From a checkpoint of a small image captioner.
Model: encoder norm rmsnorm, encoder patch size [4, 4], decoder layers 8, decoder norm layernorm, decoder activation gelu.
Data: 72500 training examples, 3.5 epochs.
Rows from block 8 of the image encoder, named by matrix and row number. Each number is 500 + 25 x the weight over its row's rms, rounded and kept within 0 to 999. All counts start at 0. Numbers have three digits each. After the name is the row's rms in percent of the matrix's.
# k: attention key (encoder.blocks.8.attn.k.weight, 192x192), inputs 0-191
k.50 103:524499494489447519491519459534501493574539486540459515490491491477513495490506532464511505482499534463462529478471514519500510503506479530467544447508510496468508463491473479522530549527516502536552474495506498497526484530518546466503490537476482504478518484530496551480523482504518476459485502451523520494466525500496538454507502518490479514476475489487465493480457506501528532462493538494500516489520483503469475491477496532496499539484518542509527486537508479503509516520503513497440497483521504504499485517532508497476517432508441485480501515469470458487504520508526469529
k.51 126:538515464470469528515529516532453496489489463526547497514501489471503503524496497515460504511494462507542528502468522519498500469484481487540490534505503537448512548479519530487504476499515529532486537485528490489480490487528447507528507532489474514469499486464454505519485535440458520530512511521478489519523512545476483481460478465487465434512489462514539518477513514509505491540499523472547539520502488496546515496470537496545473515515492531502478516498493514484488494486518492512500483529479524484534493533481516516509479562514464525485479490511535491473516451515519501470
k.52 106:532491492512510517481522492511483531486506464524550485486527482517532473502483521512499492491476499502502509457448525501486494510515477481476473546486507504477496520508512474478527495494518496493480529471524438527466485474468464480512529486530488505490471460476459541513486499514499534508520515537510446529526527534483492505475463487495522466495523475510537490460513511527467454533507528481502473510572473451504526525473527518479497538519498468513540500475515514450477479510520467531546492503516508466531500456481533467483507504542498545548483503525488455505504456537513500487
k.53 085:454520506500519489453472486490515505543516494482523476477535534478488510507481503461527467461438521499500475544490513496479539526512526492467536538481519500484478471467512468473500517498533459547479513533481498480489516506508490511496469485461523481539516565506519477498527506481500489469525513499522473470509457518491534507491487527523544502528545484489503457522532508509513532486512509533529504494503515482527497464522512479464475519519488459455474474530521457497509466535466494498493489475490470558463525536468480529501522481523526504458534492458479508502515506460510537481
k.54 093:487493535506483499546515509503524478479508504516513537544476485509515499459557530547505443524486471546513473479534530491496502537535533492515526530479481505560505494488495505441478455503531503512491528522458518524517476509507488499496529489497514529479507494475515493521485489482511531473490462525496486508462472457515470487476482504430484479513468491514512483540492529486493517475510479496472519495467507498496506526467485462528535458505471522509470497516495527571462465459486495526543530479470479523488452517520492524519481538501499524485483494462486514468499500540508470473
k.55 097:480532480475500499483487500508468477485492474491489489479516538453514461520477476513464520449520527450502533498457479511468479451461496496478537492510548501488526538515486479500546515519510530532515525478507497506520493488499522519493461473498502517496486464547499510467480514512491468498543507497540489489482477515465540479513539510500530507520536485511478502522481505505484508548521497480521552500519486509524516505474518516466490551481506502494555507526508447434531505547543481525504488548533541473537500512496513452526482477515469502471494481508527460535492492480466517476
k.56 084:501530531525502492483498479529522488475477507539461443476489527517501487528494461549511503483528486542474504478535515481448461529505533452519479488521481472499480481522475487484512514493500545518517476505476476479467480532483509498526494506531482472510553457499519482505535486529487517499494458496451524483504494457491481472468482502479489540501524501537496502459478531494505486538482500433509518506467477469511479499484528530506509498476545495507456468471520445493463530461518475516494484477540479461500522466493484521502520448497497457497460529523500473515495491518474480541
k.57 087:509500467483517525489516467500533544475490486522490533532516533442513497526478502496511512523476521504482502504490459461505521448470475506509499473504516484483521507543500499481539530504498478522496517510494477464530452540478480489506496472513507479537496511455487482520464505498451514486539534491540530509452508520464513490481510481556521475507533462444489479534498455508454522530503464530478507477494504534474510514463495473491490481521470502526537525495498496513548522551539504461457472518509550544481469488470461491482507543520511490475524505496483501507532523468503498480
k.58 081:540475508481522503532487496527535444453531517515483493534461529465477496473532529474483467466549496488533480528469516522500510511464503467512483513537517506520466523497479472497517506523463481514521483486510508543537521463510542497488483501513489532518518489462488532541508489482461531508537477518532487504550527483487536485519543485469465528530508506457515529467502538522534476481497506513470534530483489493505502511507511517503520502541529517474468458513524549477475467480529515489488479470482481473498524534536544517471531485519513469479470469498469482477515496513471458501
k.59 089:524515542500463495500529483499509462464463465477524489500467481458469523512522487520489442488526531478529540480486502522501488485464536555526519538509546471503494531527533470504486494509475457512496470501489530469525458528534498489464496480493476507489452499445531514472521515522488455483543470514462507532527469537471476468511484497526523457484540511521542508487516486501508518517491521569546523483514497500490498438516509508502520500465476501474521478492497500489531459517499463514514518506493532521485508476490475529506502518473541495520490534467532481503512470483502499510
k.60 085:500496550525507496497467541495541481469506512502482511509481448494496527485556517526503468518484521488497507495495500497483457507475532498485484508476473532541518519518499512461455501464467489472480476508459525482532509478481496532466503491524506521506500493488478527519528477470524536471492469536474546518477473521525466532459469525453487520495464501524477474517502501468489514463507495507492436492482518485467515533525481456536523497461469534471501485523528565558473514494450488517489508490492527525497470478495523489523522476525518480527488519479482542457520539519464488501
k.61 084:526506482488499510485537506517501460467511529469512521542541500501524500508510482470466470488481533527513485499518464489493522516479486486446512555523525489524484526509474483492509492468470457491483512549503520512501459518499468507502455510470481477498484478502516475509457477476532456494535463503487529470550493479492555533545460498469483488505525503510508480483460479534528491535511473504505503449497526526507522514489505510493452476467449514490516508472513515525484462483537465539494491497538451535469490497484534530496448537470490508498465488497547497499526509475468466477
k.62 091:505496521480546549499497488513483427500497547502546533483502483493523518526526516481457441492496498528470464511533502488477533479487498535465475560532537475531524488497532496494452470515480480511500497508507458534505521526513475488516490474536507524497442487503513509506451479498474488541462462510492485521495485480476510535467474508535488508517499533497481502551522482494494479546548473543486503477490507522511519488509496455465487519512445453501497512490491490513506469493473510500481493523490478530468469529503485491549458489481492506470476494488531506510548466518521520482
k.63 075:494522502474488519483545516513504462497507538513451501528506538479476495481518524491476497512507494472514480480516524467494465532517464505519534525526492496488472511496521503453498530464480469514515468558458530529495500491499524499515492535550523478478475540496499513531542471487499506474530528473498475484521476489465495522479438500494470522496531483531527487520531471512509519509536466494535498483482480520462453516493520501484463459465435485503530489537507480481521527489477494503518473523552523556519461474507460553480508529509492459488477479471505469463485509469493498514
k.64 102:532490531493507494467496490508514519496497517552477488517481504518485487524537506534493507520444456552512479478507511511504484542505473515533508515514516506485527530483484446460515495553519508481518500487498523526500520486529509484493529473468492525479511476498494555518481462536519473531508499522527515503539518491470483503503511521491522450509505531516458495467555498522487493496454537495519513521493468470543524524478491515518469517494458532509474493455499490501455536449479474527531518519482535483499504508521551510490497527501451470525476495487471502534435474516512455551
k.65 119:476470510523496471492469498474513505519462519486460518507511480526477519471495511462485525475543505457491521501503494499520487530453507559489528459509542501506536500503478515473517562521480491498524541521518462477544491495483531487474459460500536523496517494551532514492542501479451530472524481486507469459498456484479468491517474498517538485528515498512511486518502465469496541465510513500493480501500508531530538509522488485495474465453448468463458505524538521488517476499500490501492501485507481536472485519503460492472461455498474484465521493485526538512534511488472537531
k.66 087:507485481533504504537464475499508505492529468485471475533548539502458494503498462492489534483530512529548485439493504462492528475474476510493490543512495503464507476500479500481487509551475502439493468503528521509508491488455449518481457477459515537488520501486548462527453469501516450480511499539543508482506505513524501496504515517507474465482467477506511446498524488470444528500500531510543507542484507522515503473491523496474474478512500538494528495505520507487523475541469528501453497510536497461540462516503493494545521516469515477515490501495518506480469484469519508521
k.67 116:521512487472487490509521504534491512488509467510500514496461464500543477502511489543480498533493471531522501497478480474489467534508462488509535502499476511545531527499474505453483455453496527495478490474502522471500499522494511493524558517522539498481531475470477509511476493500530536488469531507482511550500551487534505516486464490476495472505443506512509499501503552481502495463481500508522508498492452465454506547494530460543532501528511553504507481458531526500457508532506509533517480477470514462472548518520531504505472514531468468514522508478519466469456494534496470460
k.68 108:511491477545503489512481508497528502495460512485544506483448501539487522494479539512509530490540475463530534534525466502511487482454470514489477502548521540497539509526494454477535518511532493494484499505484495531471511477553525520495508485478531487457490510504497504513512486508479492504546501484481468514528469533471505533488466497485534505505491492518482521519533499513470514465451517482486466500502461516517497521490495511474517480484517518474509536479481514426439481476484474507514490536490507515500537494497496460437537520506509512482501510542497432542505510538493565470
k.69 095:516484483520559499480473542540511500518468521492469484540475509502508484461487477478506499552457519491468474505508493496494492494492465499480514543516505514548531465511474509460514531531534481518459468454475513501482508505499508443511503448493518543492504483454522530524500464479457530512476527475471490491506477514505503502512466513477494480547472492510476457487523493526475495503469516501513481527493469487523488502503518476516533477521511490521480522521451561492491534535511477466547556504522537500516514487526499470488537479524504490517532523503480471490442547508469525499
k.70 095:484532541495536470504473493512489491456552546486507494479507488522512482483516519523529466539466492492483509451509484495519527479575526485516493523478496467483475499483512476470493466493516510474480423454492539466453497508478489503469483488502492526508537516471481515519458475502525499535430505499474518494520541472544501493489489508469457477502510494477510508502532532508485490502533486478503495471473537467509518552507488492492542520491460500528501500546480543551495528479515530499513486471490475493452525496552506503526499523492543477500494485484488514506486519471493518534
k.71 092:483516482491459546494546448512516534500502518496535534527521474464464487493509487472477465449521472466546489474474479535502464489459455513487500445487510536501479525501503500536525463509498543479551512495511496520473496471471448507509490514543522509497514503508478541514493525484495481477519492550510472485484507505499485479502504505522509482455534499496469480509512480483501428497514532460489521481536480478523488473521530522483451511489513541503560496524508462502524506498505500508519481470496510490523537458478487471475530533458467541503472494519508466540504511486486488492
k.72 081:507520484489470539502506472513493490492478468474497496512493536465456537485509517505520517471496482515513516482448532544506522476462512550473514477495507501501505491480537491509511518523509488538488512521513538518529544487479532478509499474480516488493473481469470536537530489468467494465540525524502501518518514569449512462512490480490506508529550529513517532476484504438511515515460526473521501506561468463485519525500466540514488483504500521481486533480518485505469496520495528522535528508481501558515550471449460491459536472460502491460467509512498489520480491505491502480
k.73 129:494512458476473529500524483497506508525470462534500550513555484483507464536493508491471516456480480473520484458482525497450515470441459493522493478475562538455486530488548476491499513495510528466521537513531506491472489478498493556512518522494527520488491521515474518471533493504487451513506489519540482522457478514478485473487521477538526482463524480492492529477483507491476484474512523530526508507525488484468490498481495519484474545539500526474505546504531485470483521509536502479493465528520552513551490515463490492490508517491473543483480470506472481527483498499470511538
k.74 107:536498530491548481483494530533488517460516531506493539492451507488507462542491520525483494511476519483515487498514499504498516459512491507461454499488463525483481519522479487496504460476510477480506460466481533538440492463518481437484516493486494535483511505465470526486493455464527504525468506489450542504546503488541498538431497510510518493507512525497502470512530525515499476527484498509509482477511468498470489524541520458538541467508535522535529514524485522533485491507491496523544519483468508477501501517493501479513532532537511487547491520505474493473467547537527485475
k.75 088:486525519511501471524510479538476530504550514533476506501447480500542458500485471494510529484508515523516504505506465533452492455521472484524463502537445498519487504482527535461501466461466527518472490535514473541472519506487486514479552502473527530458497495493489517496489489488512539533501527460497526504512479515493561516513472490482461490481527521510536473463490508513495522483540482496477502482519496518494501487475515481499469523521483540496537516542488458507487509526496460528486509499525464512519549457530478525502540487475506527546483485497454471470503542486540510464
k.76 084:499457488537486524487519497507462518506478497479486504529549472513522545461539469503507508525546461540482487483489478539484514541522499523468508481517492475500528466480467468537513504474507530506488535498519462519500523507473521524490504474526523462536523493587506507530461496506508523497501472454529478515490478462471488472514497517505516485478508516532499484506497537509478535480515509544471531510477473522545496511500490491491477509511462505526498465510474477528541484440522540500527505530546512515420487529512484482517503540479503497507486501494516531496526524483478461524
k.77 080:518543480514486492517531527481506500552446511499499442515505462489479517477470504487481525490480488514510504493532464479458450499489533527526523514496534504519494462488510494472498513511522539539533512468530504496527544471530501524544523465521490482477451481482471514501531499507511462533494456471528487528548488505468529532518526493503515498451490503502526527488494518492472464499510480480450506542514528524510520551513491523475478515535481503510521480459484488443465489518498496540473505543447471486500531504507504479534464470518503515497494486491485515501496478530523459553
k.78 085:516519507460525535529485459478482504527522489492541504487506487516488482544474477515464482487500508492510459517522487487477492478459501481528532472501493497469497548499533506527517458533532508479528538522530506486492508467484475541524556505497513534497528516476454552481502502502513432465468518553488478540512470503526505522495484477494482469455495514459490521451487528508467471462471518452506529515470474523509527529473523480466510523520477494478482540518466469502510478504487475489463482493508517471531545453482500500510510511513470507526496505474468492519489541536520465485
k.79 078:503515448473506488528490487494531463518520489513503449519561502475520509531511467502522505497511500518496510475473487503482466507476481481536491485473561508500526484514523521546513467516490505486481524492541504519507549470529485490539522510521516504526479510464457476482477495466485482451481497551504531531479484553459467535544520522513489484471480507495527523478514518477544508472475508493463483495516510527499464527538472477474475508512481514534548476519543498517529476481496522499453488498510536511562481497475512540539508493473524530520454466473524500486527484508462491481
k.80 127:469491509514477482518502510459549490542489513450455487496492528494487513476529537460500535471534525487509516515503555520542506511453535563487512490514544534486539445500476521522508537528494438500503515503500516527527521507494513547509448475503518501506461510496509466502495487477474463462544474488497460485481475478510523493560503497496511511500509492475464494515511452459483487513504490541480514493486525507494529455485456492488476457457513485490481486538527478527499470491479469500470514503542489529495496512476486521507480473465513502454495498495494557508509530498482496499
k.81 120:444463520501489500524478496456492508546490476484486457505501550488473523447509545521515538472522522491511522504479522525547527502459526527489475478492551512490516456479524537549522521539492496479512525522525473527514484500514510564481462489489528509523485544526502452487505530492459488468509494507510485490472489506482491483560528527516513512489503494462494499508501485491505523483521496516457481512535504513491538478495469504464495447492536497454501501495514504518497475500528512513458491495504487559516434523463438475488502470507509524470510489505490511496550511505505509490
k.82 139:519502488470518479473535516551465477453523487524526498511502475498521487536471478504466464503466488528498480448518468484491496489555472465494503517492448466497514535503512472486481486483488537486488464464460544469482481527486508466495516553489495534480517484456482518516477481516558512501479496508484512526541556501562538527475493494476476504497487505516483499471526521524530494521469494492541482491495464468477478543492507453533521528514474547557528523496488506511501520512482493498499495501478477454487551512531520522502519520496514492548512513483523491464491504503497463500
k.83 142:531530495476529472490495535542491486484513492529502488475494443547529491509466489512462481534450525525483496477529508495482452482548480520488489538506469461542498538491486485492476478478499537503507490483485514510474488514472507440475544517495494547485513455466461518534479467505530529522457509480500524523527554488495520468438503526490476478502503552526509534500482507536530527498480503507512444505483497488502480524505539490519493516515488526530477519517484527521495546503492510502531494488454454446492510500520525506499473511495500473511497499485522471463458527512485459490
k.84 132:515449454509497520541536439463507497484460511514505491515533558484494525499532518507489539483544510449539495550503498509508544497448529481495480488476538513443499481480516523555507519521518509491498517506538494500515516508509494532525500476499500490505492546508500450497532507495476486487525499540484455461464472538494482508530514475545534534522501490472492470517524470495457513519514496501466523521512529502483513493533485525450502491491510448477520532472494497485502462499483499500498497511533536544515482497459472483489514494470486543489500515503472478550540499473497531505
k.85 101:488518499500521523551542506524480534495488534466494467503508495505503521508441510508488494466511468508529492472527466462468505489539549476524534451443526465527519513555519526500527461524486513517471489489498509488486502487508481505504473447485484462518471496532486458505460527505508483514473473515501474504491530489519456503537461498492478488456484536470516542523469499497499487531523513489473539477526486496523520496509536474449492497504544501490477506478496495462531487541497541542504506513466518518459509561540491468521510491475471546491511490506500511496521447494481502478
k.86 084:474533529523476537466535466484518545548490533481513493469534484480546453508480472503458529457508525517528524508519471534498515520528531452511497435505521489487473510496485464493509514483469520516544477472511487463486483475496481548463484525520505522474528473513486487506516517512489476522470492486524497472491482520511458484522477507521524495488466497466522488506545476522507538516479503522476494482484524503543543516531482510476499498515544539458509507502467491476491464542530490473518453501499517507517517510504486461493482462460481507499468507550464442526497535517520507498
k.87 103:521500503484527468502495538522488495492543472544483485553473464494502488531514504494511457500485488496497472487453525524506504484524448497501485487488480535477509518497554518452509483495523491472501483445527503508470504492502476479483528534511492521461533473447512503490492466499526534515478484498494546495505510501523553477453487500525474542533491526517540494496516485536513470541526505529510480446517475509477492532514528484503510529480482558508492468485534506487533527539469497512513469481513518479508563500494500555501495525540486439516470464479490497482477547515493497472
k.88 097:487510505501495476471469477479504491501496462514503496544506518514469500498528482513490493517495497505499454475496526518491522449499504503499458523517487505469510499521534502505468518482533498469539473441538556521526500472551500499454497552510502548516477465399490500465497477513508505475520504537449502512521520502525502513463528486500465496512524524513505493462509529477474489515516497536550509470541507479494498469521505523523480505483462546519518489479489502482516479545495500480515498459487502520541501460481469540510482487531494453545462532498472506494447528497501508473
k.89 117:522481543536529477484505549507495468470519530481453476468476500528481499502482510473538500533530536520494540498534515499511527529551519495468474520508443450499518465513475524478522508496492478533451489499461500482517476514526509448486477498505472462491454488515522448519470511509478534475476483453497480513493520462536493504526483526471478507522466479499507485484486477519529519490528500511500475467481492517501526480500504466528520484486480470520500464517484502539516492466460484514530518518484456516430473524542487502484512515529566488495529529485499495481527516530524513508
k.90 094:500528488498482465481467492502484460464521512489530524533485463516498519498483538493482518528484491527478524534474529517514491492523512463491490517475482527539506532511498497463485460505532539462467475451476515503507484486505485511469492494486527477490468497478482539520524468488497516528451517502503543531542542497515526471453471501500445513550518465488472531524527489509513468523505510490516486522541462498499472539499525469532524533497509511480519498470512503513521496465454516475501499506491492423495558489515559465507532488494502474535459514466494485496451501494467470493
k.91 084:473483543503505480488449493522492494490488497485460505536511498490514544491483542474510521494504475455542524533475476514497470523503485520492494547546544472482498547497496456524522522500534480538527524503502474512515519516490497497520436478501478505471475496503502513520522534476483493475507463488462458454489507475504481522526558472527477470528504501514498483504509528480510488467495496500514508500488515540477481499513526485480511457480453435494478471498494486492523505466462487462539518490538485544490513488507470452489468506491525488521460520513536496465555487472520456550
k.92 083:528534461478468471547511507495449458488522464488543487494465463496491490488453490476526508551488470507472528520493501521490525508490536469478504534475522464538470518485472477478466469463483466487516509504471498454505509475500454457540458456511504519484512480522482512540469555475454519523508468492468473526485522500469477466512482520516510512487501488475481464517508501550463546495539474482505496512525486496522492481531484492487530524473502458520505462517522515497512483481483491498513522484506454478496503508491505448508512509548472481529549517522468515523493494507508466477
k.93 100:477476463500469496490489526470525514537478479505517491486514485504469541488501524493501493506582462514490500521506502512505510531450524540521514455488532496508531494494490487554511538495496494512455517566506438474524538475509511504514458446504503523515508513574505488534495526498491502505515461474539471506494505513513475508568521514479482483479533474480511488478471480486510508487483505521490524509472498538528543508487508535468516528475477500469490477516543515509469463463531542491512497542474513500484446533507486531505471470464488534489517515502520493509532516492502524519
k.94 105:512533516531505505503513486515507504518544492504472530507503478527526496539478462521496487532439510502481467453481511524468508476554486477511518542474496471482469498534509500465456451525501530488517452499479525538468514509517471464481558516503494523457523495428503511505514451512539494541456528517508514545496537528499500476465504473514458511525523545535492466479539488534493467501494520468540521517506469468497487492524472471519506494520524513526525495479467502506532519499486504529486512499523498472525534463481504476510529532489508494501487504511471497521445488487532492496
k.95 089:500508516481515486512474522469526481517486514504470513564498527478485504512505503483533529463483518493543490491440535479505548452427468544488500456522546489521504486502517464511479528476538511479508467503527496487537458489496544506515501498495540521542488492487490525495510494534495496504485503521462524476493463504512501485528502475464501510528484464523501537469485524456536482506478488560512527493510518545440518489462530503483491496472470499505463519479487490526512500545491497513468484534502534522504454471497487541489491495529485483456495510489520551523481521496462532507
k.96 092:490513505478480503523518512490447505532472467539485496511495514465510478543452443495465496515507489525506493500468498486448545465481480512523493467485505492473505461517511513449499492516519563503548527449501528516474525525527481525531520523506540527526496462508505528463528528503519494508486496483471535523522551518466488451503465524540492520497444497456495500475491529521489503482491482531500470557512478495503486496510503528518520536488567521470497521488480471510503492479580508507481518500530511510515518472497528504483506467490508481515532471496464492534502509493506486521
k.97 115:511512478494477505552484543495491482502481480486486520456544520513511510492486474504501519524541482474557519503531480473523474522484519465525515454495483489504491499487486518558482446483484490518465536519479489470533467508508482505525483452533497473514503531521468474492509558482460528527491482460518475452496525491503489472512506492518480481478501486474468486519454543483498482513517520471481511481505524514511477460484508466478491484516485454469479512521471474473481477481533500540516491528508461468503459528495496502545497461486491531470526540490534505501570488445536512499
k.98 116:510530496499495480493506536511470501475465508487475547498499484512534483528496473515472468544505464553513471507498479477469458488506483499515488510504467502529505480495491484474481447497540532474487496493460536493451519504496528508507538543508500499442489485502499552497535483501529523514471501473513524534553532464462523499488467536496503466496487531496534545508501521542478493517520499480516506558485438482522487534513495499546512532504512538471497505485477514486491548470524505513550475497462539446517499516520529508514486474558484483530496479523507480498478525496480487466
k.99 101:544491469490507493500529534475488477484484454490536500518445533482495446532506493504499471504498504500539476491502507471464526483481448511496520496502511546497484498544480493477523483546553500460484466436493536481504508479550501533502477505515466521497501515498508502523469482480509484509459565512490526532516514444509521533492530507479453505507454532508495509505487529487478499501462488471471513484499445458525514518501480497538527495551531491512506513471481519510506481521524539531496500496492524496538532491510552497477506556503530504509502483496461488504464449502517524492
k.100 122:519492485484495515527516462507510505476480505491543482479510506493496484503502518511514543472553504453501556525491524512490509473443533449491488464474492520451489529448513472549520492475461521507516535523511494542508507467497457507499498491526513498496521515506497503480524508500486523492524474490482446495475508552478466468541490519553536497525522473495482531480512457468484481511482493473486531496508520478507487493509492528432491482514538456472532471470483442470490488492540501514491485488528515483523500482486485497498549474489502543471442515532519483529508510516545522500
k.101 106:530464486510463498507497487526493502524480510505521500530507504504466494489512488513508502443528487492523530526526507541505508477452509475505466486517495510447485511466488496503552473502528540495485533499507457545530492474517510499542498467524518489492490507543480475521507523503451507517530493504497489487491491568479497483502475492538530511532509510484517487508517504489456476466469526491481491496500489511537464470535508510483486500502523517450507520458488517457489495462538476536517512529544528515513528499452515459445535505511462522459452498534517417525515519511526542492
k.102 086:534482519478536517437485507471523501505487492491514553465481516509501464494504485484477497501507485481490511471524478498501512510474481467484526508537485523487532511543517494482529484484534498495476467479540550557493521450519474502515534464453522493474497531494512545539486437499522508505455534499515525504506498518491515507469459524482523537510491498501472492512499472528525469507506488483484447470539506519490477506506499507487551458474519522535476491483458495469475536535498480498486503509485519499491490493474511482440523522486516456518472532489477507484422493543516530463
k.103 098:478485486487474483539520470483491472551532516465486463490544521460495534487519482514508500472505487473471472518520537472523540537507539507462515463499492452524499468455492502513498516496457494509490526543489519472541480563484463521472460499517489501552492526540502487509464514525510472485498447463487466472467497443476487517540506493545520493489511482462510523495475480477535478538552477493503525502489523531493520508535496508457491528507505501464477496503479481509555471478488501524508504528507457504491475499502466495521503514506509477458518521497479531474533461494506502519
k.104 101:468475495488452514522508451464487487555482487492483464529531528513502554519517480478471495501533512485483496558495522509498519516482502485492491446500548495475485504500500500563515535513471506524522557523493526472508523505489478522508465473500472520540517494521525470499471498463469458490550484496529452452478462496493484508554536513495495503502524513500492493480472482468526490526543489499467551515480518533502479462495495521499491526505530460509488522479541446508529498515511501498489505513498489519523493505520473487485463520478472498436484480485487512527560474504491537512
k.105 106:477507496502484484522493492465480508516524512503481468473532481508545484499512493500501523530513479529476497487464494483474494531532496502476517486462511505493504456457500546545513488500471505542507518483493532440534461537509473539474467496515495471510526497518509499479474530469502472515455459518529527491461536490479494482522560471534494481462487467461494522471463510483526490515554501530486487510502511495529478463493494534515471542517493479473510482534494443540536478493520489501487484500478456446453492535533524532522470505472484511475542471486511528521484510463511507540
k.106 081:477521502474472512522509484495474526547492530488535528489493505466473465509472524506460515457475456475524507524515520470511498479481453525520529477478521521458497512460526474521489486512507473453509543469540486519513522480475529477556483529531460516529517537474510529470526497494520458511515477526497503485496517504483479516483460507500529463512524547484492485470480521488493516469502525484523539521551519505520522524524487480501521527531499534473528527493486521456478502534490478526471475498516485515572495492491539472470536509509469490492494463542521448527503472502459492500
k.107 082:530513497507530525497502513473475512542520493483544482528500524538483476501502487526477503493518461531542434511500508503460500511475487506480475532472545506483505537536519500511454521542492512502484507496523530522487483490505467488521514523503516537514464461455463531504523444462546462517478522532522532521496529509462544471465469531482488489468498490493455537503453522522479515485465521454502493483532449515518505533481472457492488501503483498545516554463501529477512518533512510553533469525521529518556490504498495503486468495489518516510492481502502494502503495473490493479
k.108 097:526486535543498509500480494523484470458500496484461500510481481496512544503516542503534490545531525502490493543518477503521514538540489503518469522498506490527476468505438491512486491524512488523496501522464463481510475471527508464471462485519485454507488504504559475470484515477504545461477506431470476464533504455489484529474512516480508531515473508485471514496504530515531523496534461509466484488492505536518501477481487489473513473470492503486487474510489489491541511455462517518507524529505472493423510534520506465512485501544575455498488510469497533478520500499482504504
k.109 082:456526522494511543487516522486460491509528500463520460498510502466514487529467527526490454498519532522518482507508520466488476471482501501537514486493511520462540508471515460479490485514482506492501508520482540530509536481486491529552528534476491546539498514465475517490529514481512502454548522550520470524461501506502542490497521531462484506464501486517480480453516481517501501521476504520509524489519463504505472484506457490454525526514505486463502537522532468492515504490523534498492455497545541524531516449460492506467530506449527532461469472469512520514497486511453480512
k.110 088:482451487535482531479490487480528473487488460514484506471506495485474559463478552509507508504549485473517498488509508533544479551485503503489508480524543475525485507492503492528536525513527458516489546500484456462517499509493483527507461471461529505514483507575486440533468517494515494473531498448480473456490456491467458480511497495497513509496506478511474464503488515496522539474485476495469485493481548518503530497529477486473527470481513478514510503473529524527485450455475499491467520482517500515452464516507479499512500505495475540491513516479551513516528479510527503520
k.111 099:532438499523497469502519527502497452515493481494463513455456489482526507477486507509525528537499527463484522525531507481510487514552512532484489497529494496534467469481484542509496533503477470544501506494510480475521495493500482506470450479510518485526509512519517449533527509469507552471485467428477504495522494470506499500490521498518494524522537466476525502540508506526510513515494482507472482525484509529484499472489497466504509505497481461493461469501496503542509468446455527522494529519485442529438510545522452505516512496543504477457489514466540495533508511523525526501
k.112 107:534527480472476472469495510550515514487510513540516545496463489518533498506502475513455458498488494510462456472528447504450472508512465475493516546492489507481452515537500501508497489489508500512479439467522511497452453482481487446487517484535471499482474490470475488491492468478533534540463519492492529519520494474500546501447492481521491481545492473481492448511527490506492484535493501488517481440543516500480513507515516459504471517507522483542516507511514487479514524505483485482499492487481487500494555520523555494485549494487508471521518483529488470486495450499503467481
k.113 098:497445520558525483480490482534506451507477475466498523548470541494469467492525513499511493461520511476469546533519489521507513488460512530485470481502511539504536473484501510480504535546511492508517513462523523527487490490537532568515480517477473498476530530528535504486499503514453522497496492570484469510477458493476471509552475495542509512499510473461486478528542482484488540524516473509518472521526484497482505502459498515496523458460534486448481503518498486484488496520510495479475477509513515526516536452492464507501508472488497535484510504502531510548499527537509503504
k.114 089:508506528483487484503428521482532528513494471498465464459489471493497526460510526498485510482497479525504502486549509533522498550535509526469542524485467509525488548485444497507490502502473488488466499537496509495488519512495521496526494505524506460508510465547477507522511488493506492505544495463485529474475491508505470530515465526494513533459494506517525517515509546471499492423484459519499515520493540512491493519476469472496487520464463491526510448522541529521502518458505537512550497533484491478510527573506478496488462482519491498534516506503526491461537516472480458486
k.115 094:483455483532486518538482546460495525551502499530510511481472530506476480502518521533500528450511492467505522503521475534539473527476496536481493455465536499473529473486514511513553487534464469514480537492514486535513570515534496507471485470479504449539480505505495513460536551494444496471531474496521508496471516499482476481542482540522524504471531504498479527486507502494505507464472503525497503543514478498489504481474503521481463503468487522456475498479506469455499487459510499511460493537525477472515473507468502465481533491486492533509478511506472507554482509518488495504
k.116 105:468498488496515455484519512487525436491504494488497461553459508489475524486512475498494468540500506481515455451493525517500486518525489520524511560506476521539534493520502530507466480469530503467492480517502536458498478487511509495490480547501455526476496464510495524529494466509547470456528520508486548509510489479515507521503545523496448491487483487490500514470490467523526511496490459522471492473496512496485450521517488482540504512479497523505473511543542524559500536527492482485510569510487489516495533487481477539460463493461505485476501510484540522470517542525497489493
k.117 101:462453458493503532508480529513479479481469477528490549493494532497462522501492548509507534471560472488572527529506506497510480492474495473532465494476494539486500500509489477504518540518539485520520545472489507499526511490502487522506495501477486488499504507522462517488552503509479515471512527497522464492496476510499485520549551532475520467526538477476494509462527493492445462470505523497492542554483483474560470489518495513509517490489491508502536521490471480441456505496488514510482507476502536504527494491478485449476530481482504540512517472540488489521480535542503489533
k.118 109:485481516508486551498515473498507545494499508497496538526513488470470491502518527513482552472531541475507493558498526482491539468484510499478521502543491497515496500495474510523504501477480475471533489555539482495518496502512502500483509514480494500515504547530517488509544505476517491473553505506513459469432455539507521534506499513498494547520496457479502461532475457470535521459503465526490510531485519517513513479508512519479505460488494469457564519484542515523499479497473498500515533506520530528540468483445484482508488533525491539455504521535456534500494542481487516498
k.119 098:526540507489487528504531531540455555530532528497500519489503463535499492511457462532476475485496512544474497455486476488489491465542482486480475521496489503514507500521456497505486481509517553484468505506485497479449510522475477489508485507492481492470532482497460492481525540466492508510445513479514544507526515474505511462505460501506463499497459560457533519489472516548506473514519526452483500496492478496546522497501524503462552522515522481517506478469469512488469553518520504535477465543474483462510530511532517483536496530512498500518517486536466487511477503527486519503
k.120 081:550507513523481524501500536487524500511517511500509457500532462472469548450492465531499484491515477482497524501524470461494472544497498504523474483518525487534485513487512531535467464543515494503531528530464479477498540464484469491486498452517520468509518540524520497530518546479521465485520519449508521517455484457510487480476499484524501457494474544505511467478503492494463499465482532475471497504516530538482459462505480469520512525469487480529494505458476490528518486516531514540484520492470501497513537501540496458483463521464502545501514551469482506489482515488532487473
k.121 084:531535458511517472503526451504498507481518499532523445468547524478542464445478492490514495480499484485465486470461477497477477526468543511507510422498531472482504513501483497484519467482506490490531499532504510487506540455535520520535492509508470485526477492497511534501504523508530519474477474511546490509461521481478484537507464498478561541457475517522500537468487497491492478526473495508513523509499503529473501491541482509496525535529502478486491499473511468480473505486550529513496506528480519509518455534529526491526540477514518504470484523489480445546482515544496503511